python train.py --vocab_size=513 --norm="rmsnorm" --bias="all" --inner_norm=false --positions="rope" --tie_embeddings=true --residual_init="scaled_by_depth" --lr=0.0015 --beta2=0.999 --gradient_noise=0.1 --lr_schedule="cosine"
Rows from block 2, named by matrix and row number. Rows with one number belong to one neuron. Each number is 500 + 50 x the weight over its row's rms, rounded and kept within 0 to 999. All counts start at 0. Numbers have three digits each. After the name is the row's rms in percent of the matrix's.
# fc1: MLP up (model.blocks.2.mlp.fc1.weight, 768x128), inputs 0-127
# fc2: MLP down (model.blocks.2.mlp.fc2.weight, 128x768, transposed), outputs 0-127
fc1.499 098:552421612551441543502516478562463481425501501432552453535491483544561497590523564485494484467535388495473423558539413587577485517457525459544494438537563439552505477457528484457457483513492458475548519602456467565562547519497470520520576548471446524443542509478513509592468517549480465335465416479396563534408537519540522574443501543503491502525529493578485525512390543467559427481512
fc2.499 080:522541531540534518505540527515557470425571553551523472523499551516545432521428460439479482528450574564471432501427553496506424473520519563453530400467532529445539575583491454449552480546512449488550488516579507547388565456514496464507507477422449480495521574484567480516525480507549435471407505469492498501400487525418559509416539521538359428480534422534582565429396630464450508511491
fc1.500 106:499466412497434525458482474465421480543596525428530471494481497420543547441524508485463540506390575464565485362466429498534585553480520500541520466505510518486520640520421486550523408497456403524493470519472419426631462489448565483502499538486540454499514565529484567561515560507532444541521563531593529474558418430572440535461517536576464462515525501567502543455452442546526518554544
fc2.500 090:504542512412414525532521578500519504392519570520453459651407500539469526541500494531515518536536470536415443525540547561416586497537479498554513490517405450441492438515486554438490613508540462545534591524482481458423486542491517599549482472529386434574597529491470427518575620512492441572534489457493487426516537538504535462487530539462456505464518485478539516544423506492423485455440
fc1.502 106:474489475421512501567448488536541432460605539524497472432508549469500420509463446567489532464535543466538560504542519567585453500489500436453467474461558542529412496461535489540545548581490551497491544482496578479630434590435508551456477462498535465444518574508567468506560472500433521487512482607450528444527542428497451497597496521513541400519531417512454443652606420550565525535515
fc2.502 106:486446509486485529446563491546545531574493413420499560604532522510434415426405410522423376509469454512539434505470464515463500557564537518495496509457514459469478544533527479469508486598632512564433581472478494477549513423509570557458471511516465491479440435597575461503446497555476484500575543454393467463533451538516608456495512571475492489515506421563537498369517472486547502530529
fc1.503 104:445472573458483550551440423561500445502499445599516485535456526530465513516410457526417549459466540468491516566470516442497549465422481404507490500476512530489455514537517536508504514466491387485434510465433504482477544506435592535575517444504508600515480592548568510498397578552486415450534468454457548419557587545408527413512461560422486464582495440570460490564516545426561583565495
fc2.503 112:517517481419516513431521526508521556523546447470391429458525511427483468460552525524415427516442536412541517390548437438528460496502433484480540435504433520470472497465508461496527370529463515472569469510543491482421468514556503472448503513547496376365550445451529467516528415523505467607451602572586388570580530494510478464496545465514460507488404465461483546507509496480504412454499
fc1.504 094:488455477445509546526519520423457453468505444518640581526437528469512518458454543447494494437488494452522575546543444483530498617419522494438531529551407518482528540549477592496548517519452403476461445462508568474513549419458501565523577436423568631463531585524523496588559495497613476409489408440534488494510591501509474535465449426455516499455531443522479489502459497496457452550585
fc2.504 072:573421507518458477532472533547545523492581531541445558433483546541542439505458427542455483541498624530439507544553399506560534459520478507489587534550524503497465484487450500495458470513505457549528569494543489538570524521480474472327537506507416530470480555512486518363443582523512481551550456482571560576507500445338531488540446540514405461483418435471502476480506419454463505576524
fc1.505 095:504478561571577492549482473494510475492470492423489527525519537468548551404517505527455511550461385466467477605486449506546500424429505427503458492496505513545505609470511565468496518518529532528463408580502410507478534456503594530578608528561645600467495547530439510530482602447541527495447488464447522438460423496588499511405399507573446519604473548496502491556541520515520498547460
fc2.505 078:447505542478586447543437504531491503549563450575539441502380527508469415459552541484386475489448492387511459520546501515471506504496503441408537456547424461528506594484534461588541482473502557497422483525444481418482501468535502590469445556393461491456510548507461503541433480507476525437566506465509477471511468467552539441435489603494546413477489387508619536485439502459551558502379
fc1.506 098:409556474373487545532569443486394502500441432444499511436454556443500557559398474452563477474483532478479538607522555485453433460502495478478488479446539548532478544630525410507524404480455455461474519465550480549540482480451547501537547472418562518468428541545450464491506409548493432517465506519430501524494562478513577524512494530491531471486571537555410416611503554422495542498607
fc2.506 099:539415529643471487447516532470536484469469511654369500484543429494489426515493536470391483557564556455430579468545513526459489473527513393469535467547503466560415458474535533528501435496490564424614530527528452481491500411536493594490385482546459445392586581542551484467521500511420564500538490456498477504476480489547475495454488497447475487505431480478490468551448488468451460533467
fc1.507 102:471471539560477599504489459415406504557492507538472508559550580497483464513549478579464475435474527397480644469526464582536523558487543503447538486503490400505497600477549570561437439500475553450478582509495460502533546481503525555589482468490494501540544462508547423561542468528516431536559412496568597493448491439511554431516527435525508521472494574387441568453569542587540486582492
fc2.507 096:483479572526524489464573616495511511529455516476448488471549538526496514508516499500521500553482501490504600452485492509452490573491527464457570447461507564469476454565493425361463499564488441587453476511508547520509498628445546456517496489557477548523542449465498427593572475450559459572465487465583581485493570478406614455433469434508530380496550548465530486575578514459529581440610
fc1.508 102:459494429433532522496439492571487404534527505553470471552552526616464476491467543552423456448519497477604522439566530540530498507485560533512468465478569524472409518453529544472516452514507541542450471534494573500481483539438553488421537441562515480527578467467609449471527525470499496473504428533508445388552565422495445386528475497397525458521545464501547540568499474474683455452593
fc2.508 111:528523563536522458542506517491488575517476464504585550551495494441504562548522457452473516536503461537319482559552463461489450559525541469441474534514498425547526506508510462517554452501531516568512489387590486428537502390568539584508451568416470536577417517486398568496542507526489486423481560518483534558488462537587505590513451593534451506541566459472485504488473569478412589564420
fc1.509 097:508609469428516547492514528453538434584491469492509495511513520608421533554426503583509457530467497402489425437488490496531494563445439525551424536433445469437409402532502575513462516571508537443480511403489606532489450564427449493487521452489544478451495484449492448496511463534458426484537500557485430338493462504528463505573519566458438589426503445434447511541486504520578496564471
fc2.509 087:471508553493453515480494502502508515506559591518448542532458540550387473438404507508410413568437459505509490372453441498553452618506512544528515532489523484469467514452545507409474539543493531412502493518554509532484504571473540480448623545535470395452506511557486581533484551515505460528465434533562398503450399585527641533432415451465462493532494543541476540492572531533494543447504
fc1.510 120:481454527566553579460462480539436493539453456515465419527524504502462550532519509525435490539439504480466489511540475494553612573442434430488440609566418531465556531465529505534572540437441420478430414491549526505522524507425550527552503542451502564472533459546578530471447535538514438406544368526480474419556549476386433440460460496379558452541573486539558481576488536493469529469500
fc2.510 133:510511516441527482530543543486420465498534435507549482470499437446446493472409563525452548486490610414494602525556480503504461551493563482478530417489556463430441440459499538524492422397512540540577459554470531424520564491483495451456584544478635539426466559490472470558559430420511524554505534582494503520508590570595515529487542437450538419518523483536393568551447512541482516422559
fc1.511 094:478503526557541549493579560482493452385565628509570510583425563497545512495474460459479560540450486535505493531594478470550481518444484463465438531562597565489470501556436408526496462583489403496561468475486546421551507579498481539470506445443491569591469492384441486496546578476467478511413545561507485456490528505556507521607439522465521399570539407502470446516506416506495526489539
fc2.511 116:508473521507435477571494392442537503547522473500488467336475506445531500516542487467505470499555531482442533459435510530486580498575438566530502473464468432531485504476474549461500442434512584518533561623474459635493526388452560506519541537531561418339555422543593518519503497538513509434506503503525530518557467452480509541453497499554513653454456553505448483476455501488487490494578
fc1.513 094:511538470546485489490584525492534517530570591518510467512481482528534531468569569551486458601483558568521527513553460407470551495450437490558482533491538592593462460546476497587454404576502567475509444552546510512510479565395485495467544488482551433511504487481424473460538383470583457506353506575459486566478482500564520576493538424501469441434442503520508430522385414476519484500593
fc2.513 106:476497460433537478501498497455470455494527482401498525601471530443536479511456566420411474506598480381412441455503564511508492445613520496437498554485625375465517527428471414469522544570561577474501509493499442484619533468530475474486446444496436516493529476524444436554495482533534600461521524467530524485532439514550525515463422436510571486533533567601505429481535530448586443487491
fc1.514 098:488451615486351512530596396448479517543535529504485515530490603423510551490490575446570396490515372416461557545478577540506427467508478473437528486435534455521525502540492454437484529434564505463498471459511484497552500444504528580476514474474483531562445615487573504550473549583388472495561482524452583508524497461531489483489574570600477509509463507423468489499519500577443539474529
fc2.514 083:464407476496448525578456554424475487480478446558452484510612488558466491489548568532510477443501495478484561557527546518505546469573486526483422476530548553505553468489566614493514460472427527554581475505527449470586534613522524503424502524574430486474583449425471501519495486522523520528493469501505510429567531429487590446428655589422543483468573491456488504504627600503560488540498
fc1.515 113:539574510579493456540577472488460446509476490482508429502525525415579589449456532472471474455482462559446509458474434505580527488460498499437451432531558320523634485512539450631510496566466524480458477486527536477526541573559511514503543538472434452543463550511390490484536548564596477463566519472540562478523511531630385512496456490451479480526468550480499542534468452595496460480492
fc2.515 112:552531552545520591597514528555555536533517545525417510548587613376552567505527522402538480505447412484461501561468427480535522498443506409468588442573485517475602447509512486562507557575550519605498496539592497443526498495479464474492525494544473476499454480411482478453500547496454565458463554493411426541569531494522481487440483407514493526548551463539532396468436486552457551468431
fc1.516 095:452464589461468509492523501479423496559528469533464472465508606469480580536515427509569403468436583453462455486529510532562398529535474494541433579537506405520490657465456466530533430416482507469468503528565514501512491429542487600524524499464452424539465470580549437479409526527428452519527432494534473413511613520506452487480483552472556503509524546501399587571532497489499487418430
fc2.516 085:543486475446462477538471451496452427573472523528505558638486566559464387456582490474512499575477482475541542439465582471533506518505504551527489529535450551515439465382554423513527505528483437443502465424494446496470569471414531513591445528498557544468524469487470434505499518640513403449368568470530441479536442469517502490531493515555497551466455569427440550530408553588489496484561
fc1.517 090:572538516450500521462443503581487422525492551597431504480464532573447537602474481590476484527559580446522450512474489494545444580454386409502416541459493466563503511422548498400526492546485443484488563497479600522493498480465537487525468477513428436559514552530484499504483449502553469503386444529537502443515568471378416467520541419366523409500473462575538467546550499476529515462541
fc2.517 098:467481560508484417510524403510480509494538454503570432574567530352428467475483454415442441521514420487514492457499489470543592460469423506437481581422467444513499559621528471529562516457541518524471490549487537547569436512523525585589530542507524566408552468567578528577460599504447471460577520465551451529486471532476497498428460476505495532547513560609536508608488477482511526514433
fc1.518 097:532466480472486567473505425514501455503429551445486432458495634555528568546534533512479533553415450558528437583491594460613527478496567530417453458425556442506511518521557531479544543464499606427480523491550511535462560496479531481397600533547495469422441515483508461482536539536475463511412448484441565510531520463551485488495513474506581449439521578524486522530490462460455389354577
fc2.518 106:484442490496443480479446584493463515481480563513570409530548460477548515570489544449488478519483557484646518423511471497540475501543532537428536430495453370489546509471592494465528437533485521516390484471435492647512503428466430493529401427501534409459468524503545596490502489593432501439522464408453567506471494483504442544504524479511564595527572536469510578472581508428509453504497
fc1.519 099:446499427446503469473492448495523507552506554380505528556512532497483552562414424429479507560507485511547502531556527547490555444459433577410514490479527503473531604529480527493556550481420483471509509634512518484539435508571595525581493572463530606420512531456487506497460533559523409442444483440481605584506560457526575465535438469466474463550475561612516386522530486513557502484575
fc2.519 124:544538527598509508543481472507575496610507401549545565487484489463457406541468504493473429525561497585544471542505482455532543410504493452462459523462548522482490567425501526534510435498490511533450614514374576593503446607529505428481455511494526449530586562523572488434449490498553513434594477593521529446491507446511442434573536415562516528446439439483474480435455550596470475487521
fc1.520 105:513623418563467580507427456462558481483476621516492447484511570505593570539510547562523462575427457479457459567515455466521520582471520510408525458493471431507531542490490494578518532516495533419497505525501465468480532473507502614422574492421546510467445478426497493420467440550446558520497416504509565560546445496458594477468465570399568559529489467535450467540451414517560508536600
fc2.520 102:497478559475464405446465554557520618503605567476435513505464560488449457462486504452504425490523432510418497537547468560432461517529521497563491374540462576547372462580535557426482594536483499473547539556475519418370620460498456549414474481455493433488509551448550512486455546518469557480450492542495442569536542479496501537513538490457528552519432430509543452506480535557487460474421
fc1.521 103:368537535537580534528462464542520542585432520519515505584452559545542579571470494464473485548528501441448507472486470527484415480492437563576448510470516507493417511531533531551577468428486507533482418475579598390452537451482523507487502593495487410517476475441556569443409560605520438439517472483558496484524428480417596477510460489395547566543478443450522435546501453487520487523561
fc2.521 084:510541487404513509500495525530530487485483558410504416511524562577510499499558482477539471389544527543407540503560506534488465572426447478486520546579390540630582481498497592560488610598470465528383519455515533511457558548559476473524551501526517466481523605464577481490472525451495539548524552499481419544471489444499454453467392551542582478441531490439560488528514514599479591485520
fc1.522 114:492516505600547515479469412540455475555624595484476506594409529447480532523485515475424448529438419421504573506514518497430515476417428451395504527522527470494466570510444449507482514470470439487500470599430494453557466502525507591549459488453545476570475538432546457517523525457490435385522458610469499443469450451462531486507441551580564495547558452535494426567424469475529510400519
fc2.522 130:468555554435568524464542480439429539472492442524492530595524444518537504474577571476549546493554489509449464511524566516459560542531436475475411539475491506478529539498584479415488577623431602554524500410582549592495398498504533493463528487514455506573542535444483491540479456563483487400446496486554508418458489471392472546399523564511570462494508527559526533565500500439549403533406
fc1.523 103:476547524459466506471592522581516459505462468533459443458536488472476564436556474445421510525568453570538451556617517521457442566429483464524455481565460477535534545574576401416587556487386450488486523442620516591441500542526463552607551450467535605430476513474478454477555492459463471534483485563534560469517523484513494475573444401479511488572557548482439516552574514507474501462543
fc2.523 088:376501561533478428515525496550483523445449515518454492544524538533451518513378532488502396587567503479407476515578555477475530489442474529487507498505490477533443558469564511485486538599513528516565517476528408572374453490528505561456478468403537429542472568488522608445468379413557511473479545474440519465470451395370516505551457488518536503450485490467554448426539487473477568461527
fc1.524 078:548525468607552567623526539445471457452524542519483454443536550608558555550432522495484528517458404538499507399573459567507455530415533543582439477496548486468540468555554534493552524548554405496552452540451566525483476572476480466491495432479423443432515519450478453527482560546492496469428528427467572590446457559571519513481521376476562463521475466493537452431527471524533392538532
fc2.524 085:515539524444513489415512576537539470550513567439464545557558462419513532431449516397576534420454488569442494577456577422461548496551540545585458409516573516503503522506468498478512452482491540439471474447451492493466533567449500457518476456539600491553391472462483592458533492463515537380543474490562611486486472556484547572464528483523510547411534513382492615492469541506511550565535
fc1.525 102:493479482519462597585527406474523459512475509591510574555513485521503523582586427527502537429574548384572445534531467492467483557475525456545497434387462510559467627548523566434507475542575482522512523507489489571509512592496535502615552464487491486453513502554576495421536427534477517453444460467533597493519491436429540392535575454431545494486552536536500510494527478452613481513530
fc2.525 096:572493501506534488538488429589640513524523492509548535444480436564448406468528506543563465541437552527505508420510465649440429447480431447529555543449567454534561461486481439572510457489502471497432561573450488526427517546476535508562447524481438391512598526482430487467516538473525392528515534447507486505509508563490469485522492665470464530515488473452515544550517472438486552424430